config.toml
hop_length = 160
win_length = 400
encoder_norm = "layernorm"
encoder_norm_position = "pre"
encoder_parallel_block = false
encoder_expert_mlp_ratio = 0.5
encoder_patch_size = [32, 4]
encoder_layers = 12
weight_decay = 0.09
Rows from block 2 of the encoder of a small masked spectrogram model, named by matrix and row number. Rows with one number within an expert belong to one neuron, the router's apart. Each number is 128 + 24 x the weight over its row's rms, rounded and kept within 0 to 255. All counts start at 0.
After each expert's rows are labels from the 100 clips, of 14848, where the router gives the expert most weight on average: "top examples" is what is common among them. Only what is clearly more common there than usual is listed. The data: melodies that start on their tonic, played by one synthesised instrument. In brackets: how many of the 100.
# router: router (encoder.blocks.2.mlp.router.weight, 32x128), inputs 43-85
# up: expert up (encoder.blocks.2.mlp.up, 32x64x128), inputs 43-85
# down: expert down (encoder.blocks.2.mlp.down, 32x128x64, transposed), outputs 43-85

# expert 10
router.10 [153 146  99  90 164 117  87 158  59 116 123 105 154 150 149 125  79 122  97 134  95 135 192 160 151 162 120 132 124 116 124 132 134 144 130 104 129 132 124 139 168 153 109]
up.0 [ 91 115 152  90 132 179 143 109 129 155 144 154 172 124 117 109 125 150 124 135 154 113 117 136 150 119 128 146 125 104 127  76  99  95 135 154 112 161 118 127 129 144 147]
down.0 [ 87 169 138 124 108 143  96 184 124 110 128 162 144  91 146  81 143 130 136 117 153 134 112 144 135 163 103 145 125 133 120  99 166 173 114 108 160 158 140 104 112 126 142]
up.1 [141 164  84  97 189 109 124 138 114 135  99  99 126 171 112 136  70 146 105 160 129 160 139 170 123 134 128 111 109 135 145 154 115 122 137 104 127 140 132 139 152 155 101]
down.1 [155 146  98 122 185 115 139 119 168  97 133  80 124 158 138 159  98 159 108 137  91 126 167 114 147 130 142 115 143 103 144 156 133 111 143 120 128 126 114 136  99 129  92]
up.2 [109 165 123 106 141 116 123 154 110 115 141 122 119 121 134  99 106 109 126 128 130 134 133 120 128 135 144 145 135 118 109 116 162 132 143 137 133 156 164 112 144 153 147]
down.2 [150 126 170 119 119 151 157 158 115 160 140  91 130 116 119 144  89 117 130 123 128 130 126 127 134 121 173  98  64 120 103  74 125 122 125 161 120  93  79 133 162 160 163]
up.3 [133 129 112 125 112 137 152 165 113 160 139 103 102 136 123  96 123 106 123 118 103 159 106 114 132 134 165 142 103 131 105  76 147 159 137 135 146 169 150 137 166 123 156]
down.3 [105 154 146 120  93 109 129 155  87 166 124  97 142 109 163 119 118 103 119 123 120 118  75 104 163 134 147 145  99 120  89  55 144 141 122 185 117 115  88 132 162 165 132]
up.4 [109 104 111 105 188 145 143 103 152 125 120 138 144 162 129 121 112 163 121 138 103 156 123 168 150 119 120  96 124 143 130 118 131 112 147 139 113 176 168 140 150 123 112]
down.4 [139 101 155 136 144  88 163 117 154 104 102 112 115 162  86 161 134 168 117 127 101 137 162  93 131  98 133 128 136 124 165 171 129 132 151 151 150  87 127 141  94  98  95]
up.5 [102 137 119 108 152 134 132 136 149 134 155 126 158 124 136  89 118 165 109 133 111  98 144 141 135 124 132 127 140 122 143  88 133 103 109 139 119 182 143 148 131  50 147]
down.5 [100 114  94 163 141  85 180 102 123 107 173 123 126 142 173 123 158 146 127 101  89 103 180 104 112 155 168 133 141 114 120 164 126 120 118 140 138 126 133 162 129 103  95]
up.6 [153  75 115 122 128 175 131 109 122 148 139 104 145 121 149 143  67 160 123 131 108  66 110 127 121 141 110 158 153  79 119  92 102 152 107 159 148 110 139 117 135 112 166]
down.6 [154 111 105 139  98 135 115 139 123 101 120 119 129 140 126 136 142  93 117 124  66  67 154 105 143 158 132 151 124 110 160 172 137 111 130 163 115 101 169 142 104 115 112]
up.7 [116 132 123 125 107 132 145  89 164 128 121 172 113 141 138 164 116  89 111 132 139 113 137 150 111 122 118  66 145 188 122 132 136 125 131 123  93 158 172 125 117  70 153]
down.7 [156  97 165 129 104 120 117 142 148 113  83 147 135 144 108 172 117 141 130 135 114 101  97 115  91  98 125 106 150 146 120 179 134 164 162 150 131 129 127 174 101 108 130]
top examples: mains hum (75); sine tone (39)

# expert 5
router.5 [155 173 145 132 155 121 111 143  96 100 114 106 142 103 104 119 118  99 172 132 114 136 115 144 137 127 147  98 122 115 137 123 108 107 122  76 126 148 128  96 117 146 145]
up.0 [142  93 113 129 109 119 147 114 127 171 123 102  96 114 112 133 142 122 120 107  88 156 119 115 174  88 138 113 120 135 129 120 149 143  98  96 163 122 129 112 144  92 150]
down.0 [103 103 145  79 146 143 107  91 160 130 135 125 133 124 183 133 107 127 136 116 126 128 111 130 162 166 133 137 145 105 161  75 108 123 168 142 150 117 154 154 124 179 106]
up.1 [119 116 132 130 179 126 151 164 122 114 115 145 127 109 130 115 128 156 146 122 129 187 116 123 162 148 133  90 135 140 124 104 177  87 150 108 125 160 139 102 138 162 133]
down.1 [112 153 108 123 129 134  96 142 167 124  96 114  93 153 125 151 116  96 139 127 133 141 128 153 161 101 140  95 179 120 116 136 137 124 144  64 150 182 141 126 103 148 136]
up.2 [125 106 117 136 123 149 181 133 153 142 127 118 118 152 103 114 123 169 126 124 122 174  80 121 148 102 105 104  80 124 178 103 157 123 159  86 154  91 118 137 175 167 127]
down.2 [ 94 108 130 115 122 144 145 108 121 125 166 137 154 176 171  64 142 142 125 123 177  65 131 108 100 158 130 161 174 111 142 133 113 142 116 131 124  99 142 141 157  99 135]
up.3 [ 92 150 115 133 151 130 113 125 120 118 200 147 182 117 145 135 103 152 124 126 127 101  87 146 145 143 121 145 144 139 108 144 129 102 138  99 136 148 179 137 125 131 131]
down.3 [152 113 148 113 108 158 130 163 124 141 161 128 128 117 117 137 129 117 155 121 147 141  61 131 140 124  90 104 112 151 120 110 120 153 136 135 172 113 185 135  84 149 155]
up.4 [112  89 117 139 127 149 157 130 173 142 153 144 128 157 129 138 146 153  97 139 120 149  89  95 130 100 116 126  76 154 190 136 138 162 154 109 154 134 154 124 120 167 104]
down.4 [118 112 167 122 132 150 100 146 106 115 153 132 175 136 155 126 126 178 114 155 138  44 113 113 152 144  84 133 163  90 119 126 153 138 134 139 131  94 145 131 187 123 142]
up.5 [156 155 131 134  97  93 161 132 130 134 112 115 111 120 140 133 120  96 104 133 120 114 145 110 119 103 120 159  78 106 102 131 140 149 128 152 124 119  91 120 128 157 110]
down.5 [106 114 125 141  97  89 120 119 112 135 126 164 105 122 142  95 126 107 140  88 117 172 150 116 106 104 156 137  85 111  83 156  99 140 108 127 175 114 126 113  79 139 131]
up.6 [134 133 149 125 149 146  71 102 135 139 152 147 165  91  98 157 128 132 126 101 118 134 119 126 108 137 170  83  99  93 134 133 116 105 112 170 131 137 115 107  58  93  99]
down.6 [104  52 125 159 136 148 149 117 141 162 132 114 132  88 133 133 136 127 124 116 132 146 161 114 142 129 170 134  87 150 137 135  92 106  90 122 140 122  83 103 110 144 159]
up.7 [ 72 123 109  94 127 156 160 138 143 150 141 140 152 139 135 129 109 162 118 146 176 119 139 125 141 134 133 133 100 156 139 168 120 114 116 130 132 134 183 145  99 112 121]
down.7 [ 99 110 118 134 127 162  96 128 106 134 158  85 103 160  95 160  81  87 136 113 139 110 144 132 121 129  81 111 165 100 124 112 103 133 139  96 141 132 131 118 131 140 152]
top examples: trumpet-like (40)

# expert 22
router.22 [148 112 116 140 118  82 106 101 128 100  88  97 129 138 149 172 147  86 153 126 138 125 119 134 101 133 152 157  76 141 159 118 136  85 125 130 127 134 140 122 157 122 133]
up.0 [129 143 159 150 158 135 123 184 104 118 170 105 119  86 162 170 123 180 174 102  85 135 138 120 142 172 100  89  88 115 143 121 160  86 101 114 156 146 110 133  93  94  95]
down.0 [138 157 140 186 157 143 102 183  77 135  97  87 108 125 127 111 128 104 156 138 100 135 125 162 158 151 131 118 128 102 121 110 113 118 108 112 190 154 131 127 114 131 137]
up.1 [128 115 124 136 113 125 141 142  96 123 145 136 120 138 147 113 126 127  78 150 178 113 187  96 158 133 169 154 101 127 117  89 136 149 158 133 150 146 156 110 125 139 103]
down.1 [ 92  81 123 137 114 140 116  93 129 158 116  97 146 121 147 140 174 106 115 128 155 100 124 154 118 125 127 130 107 125 143 147 110 112 116 105 120 130 132 122 176 132 143]
up.2 [148 121 134 126 145 169 148 134 135  87 162 128 119 129  73  87 119 198 138  89 121 162 118 160 119 109  78  97  97 135 123 128 129 120 140 114 134 137 154 111 149 112 121]
down.2 [ 84  98 123 136 113 186 180 179 163 134 110 105 157 142 144  95 111 124  45 149 139 116 188 118 143 131 148 166 100 118 101 135 123 109 131 131 102 121 106 115 100 112  99]
up.3 [ 80 132 121 113 154 162 132 113 103 146 155 126 138 133 119  98  97 176 118 133 144 163 150 156 126 132 129 108 102 140 166 126 134 118 125 123 175 119 140 102 108 112  90]
down.3 [127 101 155  98 135 169 131 125 108 122 133  90 101 117 149 128 138  92 135 118 140  96 128 106 140 111 119 151 116  86 136 147 115 158 172 105 124 123 156 145 138 119 134]
up.4 [104 115 103 113 137 136 128 122 120 130 151 135 128 103 149  98  53 118 100 173 145 108 117 157 172 126 137  94 116 157 121 134 134 115 152 121 149 135 139 140  91 125 108]
down.4 [ 88 155 134  82 127 115 129 124 185 126  99 183 112 121 149 112 116 101 116  95 113  90 132 112 140 126 127 124  93 106 151 140 116 125 113 119 129 122 110 134 169 167 133]
up.5 [138 133 102 137 167 173 162 132  93 146 115 117 142 108 125 108 124 154 165 136 160 139 134 125  87 116  96  88 114 103 152  98 100 102  89 149 131 109  80 124 139 140 143]
down.5 [185 178 108  86 108  74 142 121 161 160 102 154 116 123 122 141 117 119 155 116  85 128 154 160 126 143 114 119 128 171 159 101  81 121 138 157 129 148 131 188 166 157 118]
up.6 [ 96 109  94  87 158 135  95 166 150 137 141 164 134 122 131 166  89 124  97 135 141 132 142 143 140 119 124 101 122 166 132 146 120 129 132 103 173 183 165 163 124 128 100]
down.6 [126 168 145 140 144 110 136 142 121 128 157 163 120 110 108 120 112 142 138 103 109  96  78 107 152  83 158 159 136 111 170 180 119  70 104 115 147 144 166  96 124 135 109]
up.7 [127 189 123  90 143 144 144 144 109 120 120 141 120  90 144 118 138 137 140 128 135 162 189 122 120 136 162  90  98 126 135 114 136 133 149 109 104 125  95 109 162 143 122]
down.7 [138 130 121  99  74 101 143 150 150 143 117 117 131 139 107  83 113  86 129 158 190 111 128 118  98 111 151 107  95 139 113 143 115 139 132 114 147 147 127 125 134 124 153]
top examples: oboe-like (44); tonic: B (34); trumpet-like (30)

# expert 6
router.6 [177  96 155 154 111 138  92 119 144 149 121  63 155 118 149 145 132 111 142 115  95 144 123 126 118 120 141  99 104 129 175 118 119 109 122 116 102  97 117 147 134 175 134]
up.0 [122 133 130 151 144  99 141  74 121 144 203 157 148 110 152 131 115 140 148 108 147 136 154 149  91 120 138 119 122 155 168 154 183 141 128 137 138 116 127  88 118  61 104]
down.0 [104 130 135 109 127  72 114 126 109  73 127 102 132  99 132 133  91 118 131 136 108 118 164 128  87 128 134 158  91 132 192 150  60 126 106 136 116  71 127 130 135 115 133]
up.1 [138 130 106 133 109 110 126 102 111 137 177 141 126 137 144  95  79 148  83 151 139 136 162 128 171 145 142 132 137 178 143 108  88 127 145 112 163 163 161 148 104 154 163]
down.1 [146 124 121 151 137 108 131 127 117 149 100 130 181 147 110 159 138 104 113 119 134 123 137 176 147 142  72 129  99 132 138 142 129 155 155 132 129 134 139 128 101 123 135]
up.2 [162 125 131 158 154  92 128 106 113 138 112 139 130 146  73 133 117 114 129 130 141 132 119 103  81  43 127 137 119 116 140 167 150 129 190 160 134  96  78 134 126 193 148]
down.2 [154 132 141 121 111 123 190 143 121 161  85 125 127 100 124 110 152 116 134 122 127 101  59 132 131 136 140 137  98 121 139 130 142 170 143 122 132 120 152 133 124 138 113]
up.3 [101 110 137 111 147 170 156 109 121 147 128  98 124 149 122 123 102 132 139 137 161 149 103 107 147 153 125 142 125 149 119 100 133 105 182 142 137  72 133 116 131 181 113]
down.3 [107 148 142 144 133 175 130 123 144 117 149 116 102  96 107 163 154 135 122 129 110 135 165 136 130 121 119 124 121 201 133 122 140 116 104 141 111 128 118 145  79 129 131]
up.4 [112  78 146 110 148 140 164 116 141 136 135 101 124 145 121 142 116 162 120 115 118 131 111 122 127 130 121  95  74 144 155 177 142 132 158 130 152 104 110 123 111 114 119]
down.4 [147 105  98 106 109 105 124 133 144  96 128 116 100 123 116 156 174 136 161 138 137 139 152 164 145 154  96 125 140 136 101 153 123 153 139 109 115 135 114 166 158 120 141]
up.5 [122 104  89 124 153 134 127 120 116 150 145 107 135 139 106 156  93 123 120 141 144 216 137 138 129 101 108 140 109 152 162 123 133 135 131 124 130 126 139 133  71 167 145]
down.5 [113 121 129 158 149 143 105 146 130 109 165  86 115 126 116 122 122 139 158 137 129 189 166 101 119  94 171 118 128 123 159 174  91 168 131 121  92 114 104  82 119 160 122]
up.6 [100 104 137 156 130 110 179 147 152 135 156  66  89 118 111 137  96 129 163 129 133 124 125  94  99 115 127 129 150 124 186 132 152 113 163 132 156 113 129 100 115 105 186]
down.6 [144 117  94 108 122 138 103 119 117 140 122 145  96 159 152 176 160 169 134 144 119 118 124 170 163 135  93 133 186 116 158 124 157 174 143 101 130 158 125 132  99 102 187]
up.7 [ 90 123 110  72 127 126 120 108 145 121 185 144 134 139 145 109  79 152 108 139 143 112 143 141 138 136 137 165 142 150 109 148  80 128 182 146 140 145 141 145 134 164 154]
down.7 [145 133 143 130 154 168 120 147 148 169 120 100 173 137  75 146 127 121 135 111 112  87 117 158 142 149  94 115  93  80 163 111 115 164 150 136 139 134 100 115 103 108 123]
top examples: tonic: G# (32); bowed string-like (26); oboe-like (25)

# expert 3
router.3 [163 115 147 155 111  93 125 140 134  75  86  87 116 134 142 108 148 110 146 115  83 137 120 147  84 134 132 143 121 101 131  95 130 145 111 121  77 130 123 138 154 125 154]
up.0 [120 124 107  86 164 120 150 129 111 149 125 141 138 127  99 144  90 133 120 135 125 134 124 106  91 127 106 106 125 127 150 148 152 149 151 108 181 121 142 146 132  95 106]
down.0 [139 155 111 107 129 176 119 100 161 130 138 145  99 134 160 117  87 112 119 120 129 149  91 155 123 145 113 104 157  93 114 128 141 147 112 166 161 148 145 110 138 101  72]
up.1 [ 70 107  81  71 167 146 132 106 148 167 149 126 123 151 113 132  95 143 115 161 122 134 148 111  94 119 118 150 113 149 177 142 133 140 128 112 138 148 148 122 151 114  95]
down.1 [159 161 128 115  86 132 119  99 130 157 115 123 118 104 185 159 134 170 147 109 127 114 116 120 137 151 112 152  79 139 105 156 142 166  87 102 145 166 149 143 124 155 132]
up.2 [ 91 136  92  89 143 127 132 126 128 121 151 131 149 125 154 131 115  97  63 117 139 147 117 135 121 130 115 132 130 126 159 161 136 170 200 104 135 119 156 126 143 139 132]
down.2 [169 144 133 125  94 137 105 108 159 140  98 151 198 147 119  97 102 125 102 124 161 117  95 149 131 159 144 131 123 100 127 113 121 149 142 127 110 122 130 144 159 136 156]
up.3 [106 134 108  83 170 124 114 121 118 157 173 174 125 122 109 121 110 163 135 145 134 112 124 118 149 142 135 117 110 151 140 115 169 140 159 115 162 140 143 115 160 134  97]
down.3 [155 125 111  92 153 170 129 144 108 142  94 104  94 102 134 135 129 107 133 170  86 122 157 115 143 158 115 120 140 124 139 165 163 137  93  98 132 133 134 158 130 157 128]
up.4 [146 126 121 113 159 157 126 159 159 122 141 130 117 140  77 106 124 156 120 147 124 136 173 180  92 124 108 104 147  97 157 157 135 106 153  76 119 174 144 121  89 108 121]
down.4 [142 110 127 137  78 128 157 106  96 100 141 151  96 119 153 159 156  90 112 130 155 101 120 161 156 111 122 189 146 119 116 121 104 131 123 163 131 103 163 136  99 113 172]
up.5 [ 86 129 112 100 167 130 152 152 110 162 133 125  95 154 121 145 125 117 104 139 120 118 131 146 144 120 135 116 116 128 153 173 126 172 169 123 184 127 125 142 116 157 100]
down.5 [106 140 134 111 152 123  96 146 127 153 153 156 128 102 116 113 175 133  87 131 114  91 126 168 141 128 150 110 126 132  99 164 127  95 168 122 130 144 137 160 134  89 104]
up.6 [110 134 110  84 141 129 174 103 137 169 153 157 126 159 114 125  87 154 100 141 145 138 132 108 100 133 144 144 119 117 180 120 136  98 152 117 147 131 153 133  89 126  92]
down.6 [126 125 133 122 149 158  98  97 121 140 100 155  99 123 107 162 131 112 119 139 117 130 133 147 164 140  87  87 188 167 107 122 153 162 144  85 110 154 150  95  75 128 163]
up.7 [146 180  81  56 135 171 120 135 102 151 143 124 157 139 122 133 107 147 133 113 127 101 121  90 122 116  89 136 135 123 153 141 110 151 136 127 141 129 112 143 175 148 128]
down.7 [214 118 150  73 121 133 101 115 140 157  88 128 141 102 136 135 106 114 129 142 136 137 137 147 155 137 113 164 136  98 127 116 165 140 143 127 139 143 108 131 141 158 124]
top examples: pace: slow (61)

# expert 29
router.29 [180  94 158 156 110 110 156  87 147 135 109 154 119 131 151 100 147 130 118 134 144 116 134 146 185 101 127 153 129 112 103 152 119 124 140 139 128 164 114 145 122 148 109]
up.0 [ 77 102 103 100 141 149 133 138 119 190 155 113 130 141 140 145 113 135  86 181  98 157 111 129 142 166 146 134 108 155 144  87 122 157 124 113 152 158 160 128 167 114 112]
down.0 [ 74 149 160 126 111 122 149 121 140  99 120 142 145  74  26 149 149 134 132  92  95  80 102 124 143 128 167 129 111 102 123 156 109 119 124 135 134  87 136 146 128 127 142]
up.1 [160 131 127 142 127 145 122 132 131 176 114 144 135 132 148 135 131 113 147 122 143 108 114 113 147  97 155 161 136 131 128 144 173 132 149 115 111 166 149 127 122 152 121]
down.1 [140 115 125 168 123 121  90 104 113 117 136  93 110 117 106 189 140 123 108 153  96 135 169 144 145 165  99 145 125  76 161 124  92 111 100 102  81 153 171 134 117 142 140]
up.2 [166 115 139 128 158 118 103 175  73 118 103 148 161 160 120 142 133 132 124 146 149 104 151 186 115 107 121 138 153  66 146 125 168 122 136 136  94 112 153 128  92 152 122]
down.2 [134  97 124 113 164 137 154 130  93 114  91  79 127 118 104 116 130 113 111 135 172 152  91 141 138 162 157  91 150 109 152  91 147 122 155 105 138 108 142 126  95 149 151]
up.3 [130 132 157 132 154 139 161 133 133 146 168 129 106 134 128 125 129 128 126 130 124 203 134 127 121 116 164 119 142 121 130 119 138 140 166 121 128 123 114 100 123 117 133]
down.3 [143 122 119 130 131 159 128 128 137 102 149  93 117 124 137 174 107 124 114 136 105  98 164 119 125 148 122 134 137 150 156 124 110 140  77 121 150 124 119 127 118 122 127]
up.4 [151 123 127 126 138 163 137 139 116 144 129 158 124 136 139 134 119 143 146 107 134  97 110 130 133 100  77 125 153 110 155 129 144  92 113  93 113 125 175 107 159 131 144]
down.4 [150 102 120 195 144 141  83 150 102 135 112 148  94 130  95 190 135 139 148 136 114 101 176 144 127 138  99 140 123  94 161  98  93 148 118 111  80 157 129 123 107 153 132]
up.5 [133 121 118 123 115 162 132 140 118 129 128 120 110 161 120  70 135  96 134 131 131 106 104 133 177 123 165 151 128  94 114 121 156 110 116 155 122 153 183  67 149 123 156]
down.5 [ 97 135 124 119 158 122  87 140 115 157 102 115 103 115 152 154  99  77 125 160 136 167 146 120 152 126 153 129 121 128 154 111 133 111  88 107  85 159 155 172 104 116 111]
up.6 [127 150 138 111 137 123  96 101 119  99 159 149 199 143 148 132 117 152 140 126 162 116 130 135 148 134 113 175 131 126 116 115 104 119 145 135 134 103 139 114 119 154 161]
down.6 [158 154 169 182 148 116 128 148 135 136 155 110 135 103 148 116 114 116 186 106 131 168 129 134 131 131 101 123 139 126 166 106 146 107 152 122 111 138 142  95  95 143  91]
up.7 [119 101 160 132 108 124 138 135 101 144 137 114 138 131 126 170 130 114 113 130 127 136 133 111 163 121 169 178 129 155 101 141 138 158 149 183 134 131 131  84 106 139 129]
down.7 [111 110 150 136 157 148 122 109 130 150 119  70 156 133  87 147 134  78 110 111  83 112 133 113 145 120 123 160 124 108 137 142  90  67 122 127 120 147 113 138 162 128 122]
top examples: the note C# (88); tonic: C# (51); oboe-like (26)

# expert 28
router.28 [128 139 147 101 165 111  84 147 138  92 113 152 150 139 149 174 141 122 141 107 115 170  89 150 153 129 141  85 147 176 119 109 162 115 141  78 126 129 155 126 105 132 132]
up.0 [137 149 142 153 139 154 140  90 114 112 150 129 154 137 155 116 100 122 173  92 138 181 123  97  97 117 105 110 171 137 105 133 147 146 136 127 137  95  47 103 113 106 126]
down.0 [127 111 141 120 105 142 148 113 108 146 140 117 148  93  83 111 141 106 122 152 132 105 133 140  98 138 118 166 141 107 189  73 134 149 120 154 108 120 136 146 178 141 151]
up.1 [147 130 144 146  72 126 160 144 124 118 126 122 121 134 148  97 149 117 106 126 122 127 151 120  66 161 153 149 112 115 106 105  88 169 103 155 155  86 118 134 162 144 134]
down.1 [109 125 110 111 156  85 127 124 135 117 122  82 141 105 120 102  75 154  95 135 107 130 169 115 118 133 145 154  86  78 138 141  97 118  98 132 160 103 121 143 171 126 113]
up.2 [ 57 139 104 103 137 117 134 172 125 115 124 107 104 115 139 125 109 137 107 150 106 150 146 160 161 154 138 129 113 124 165 137 157 150 119 119 122  99 183 137 134 102 161]
down.2 [ 83 180 130 147 112 142 107 144 130  92 148 116 143 136 123 117 154 130 121 153 151 128 140 156 160 122 153 122 157 131 135 154 122 121 122 163 115 165 139 148 121 127 129]
up.3 [138 121 133 134  76 152 159 141 131 125 139 124 118 133 142 108 142  90  82 140 109  87 137 103  55 135 148 164  98 132  91  99  90 141 102 188 144  88 149 140 174 128 150]
down.3 [141 133 114 120 150 108 135 127 120  85 126 119 116 117 100 102  94 141 100 124 106 111 154 130 115 145 159 140  86 113 147 122  74 141 100 139 155 102 120 127 131 150 124]
up.4 [163 130 122 125 102 130  96 118 133 103 127 152 153 137 107 120 142 166 137 115 120 124  71 127  92  86  88 138 148 145 110 148 159 125 138  97 137  71 121 135 117  90 111]
down.4 [150 147 119 144 117 127 167 121 108 160 100 117 131 142 107  94 138 147 112 145 163  81 183 145 128 110 136 185 109  93 121 132 118 111 155 152 112 129 111 132 138 127 124]
up.5 [159 116 124 123 150 129 195 128 154 164 141 132 124 140 117 108 127 153 129 125 163 110 122 132  92  57 107 126 115 121 175 152 134 142 116 138 149 149 126 131 115 137 118]
down.5 [110 106 143 127 129 112 138  96 202 123 135 133  89 149 116 100 156 146 104 100 121 111  88  99 123 100 123 120 109 155 155 157 189 129  95  94  75 114 147 127  98 110 117]
up.6 [166 103 131 109 114 130 133 106 120 160 102 133 107 151 120 122 128 118  76 147 136 133 141 135 140 137 145 105 133  97 134  95 100 129 130 134 111 139 148 134 195 151 159]
down.6 [144 105 113 149  68 102  98 110 169 171 116 162 125 146 142 136 166 180 111 124 125 184 123  89 106 124  81 115 131 155 128 165 158 120 124 116 103 150  92 117 111 124 147]
up.7 [113 165 139 175 156 146 129  94 117 113 149 162 138 100 125 148 130 124 110 126 179 174  97 136 169 140 119 102 151 141 123 108 141 132 121 101  86 168 115  85 116 132 116]
down.7 [105 112 153 118 108 137 115 144 141 126 125  92 139 133 164 102 143 101 148 124 111  95 150 120 121 117 123 186 105 112 135 183 106 113  91 150 118 113 165 146 114 137 107]
top examples: pace: fast (72); staccato (56)

# expert 31
router.31 [ 92  69 160 139  99 126 177  99 148 129  92 124 180  90 131 148 140 143 114 137  92 175 166  97  95 161 104 141 152 130 112 133 102 106 111 170 112 118 106 174 140 111 137]
up.0 [ 85 162 123 114 131  93 133 119 118  99 157 133 149 132 117 140 121 156  94 141 141 174 187 103 137 167 115 103 104 167 129 148 110 102 134 103 134 173 128 150 138 114 129]
down.0 [136 131 120 156 155  85 139 154 129 132 125  85 164 110  82 119 131 130 139 121 151 118 122 139  98 101 153 103  82 132 195 137  97 165 151 118 145 142 110 156 106 130 131]
up.1 [120 128 125 119 127 146 153 126 109 131 113 111 128 118 130 119 133  93 125 175 161 103 135 114 123 127 146  97 119 129 145 131 145 142 171 107 156  82 137 143 140 160 133]
down.1 [191 129 118 121 181 108 146 153 152  85 106 156 131 112 126 111 102 129 120 120 156 111 143 119 121 126 140 112 123 121 105  97 145 109 153 168 143  80 175 134 135 138 136]
up.2 [ 76 129 123 158 126 132 136 121 130  91 129 126  93 133 109 127 110 101  95 115 149 135 114  93  98  92 162 132  98 180 124 153 156 161 173 130 118 100 139 108 132 119 143]
down.2 [136 118 145  95 105 153 110 132 169 121  84  84 162 135 170 123 153 109 161 128 193 120  93 175 114 120 131 128 129 142 122  97  78 107 131 109  66  98 119 146 134 161 157]
up.3 [132  78 110 124 121 146 160 124 111 120 126 112  99 162 125  76 124 172  90 171 139  79 135 119 139 143 123 132 133 140 120 141 104 146 126 137 151  74 159 126 108 154 122]
down.3 [ 96 138  86 132 132 107 125 135 110  78 150  99 116 101  98 125 122 159 130 149 151 144 135 142 172 162 141 146 132 168 149 136 142  48 102 128 180 121 109 123 138 137 126]
up.4 [137 121 128 130 128 155 192 140 116 172 102 118 128 121 160 110 135 166 142 147 115 157 120 110 113 115  90 126 125  98 116 119 118 125 116 145 109 127 109 163 109  97 139]
down.4 [103 157 139 127 105 138 126 102 145 153 117 135 147 139 159 122 119 112 177 162 126 172 187 139 116 109 140 144 121 154  77 139 126 119 108 143 116 144 119 153 129  95 132]
up.5 [123  84 115 112  99 137 136 144 121 134 105 144 127 130 145 153 120 147  81 172  97 110 178 140 145 125 122 153 122 110 117 147  85 162 139 110 167 115 120 152 114 107  72]
down.5 [121 128 143 127  62 110 125 105 149 156 123  82 110 107 103 156 140 144 141 145 133 129 139 121 130 104 121 149  58  84 134 152 151 114  85 123 109 129 180 147 130 101 123]
up.6 [ 84 134 118 126  96 128 131 109 116  94 112 126 164 125 107 116 125 145 103 141 143 159 169  98 137 149  76 108 167 142  98 159 116 127 135 167  87 136 106 132 129 134 162]
down.6 [ 85 126 135 110 125  99 104  88 111  86 117 111 142 118 141 139 132 124 159 128  95 158 129 134 130 138 117 157 113 132 131 108 103 122  69  92  79 205 112 159 148 122 154]
up.7 [ 83  82 130 140 121 139 164  89 106 133 154 132 119 147 121 110 115 115 101 135 119 106 134 133 200 141 127 150 127 149 116 182  82 168 152 130 121 116 128 102 103 149 155]
down.7 [ 90  82 127 107 104 121 139 123  91  94 130  98 131 142  99 154 137 133 161 142 121 174 133 142 175 127  87 162 112 151 104 133 131 128  96  69 108 168  92 156 114 169 125]
top examples: the note A (83); tonic: A (55)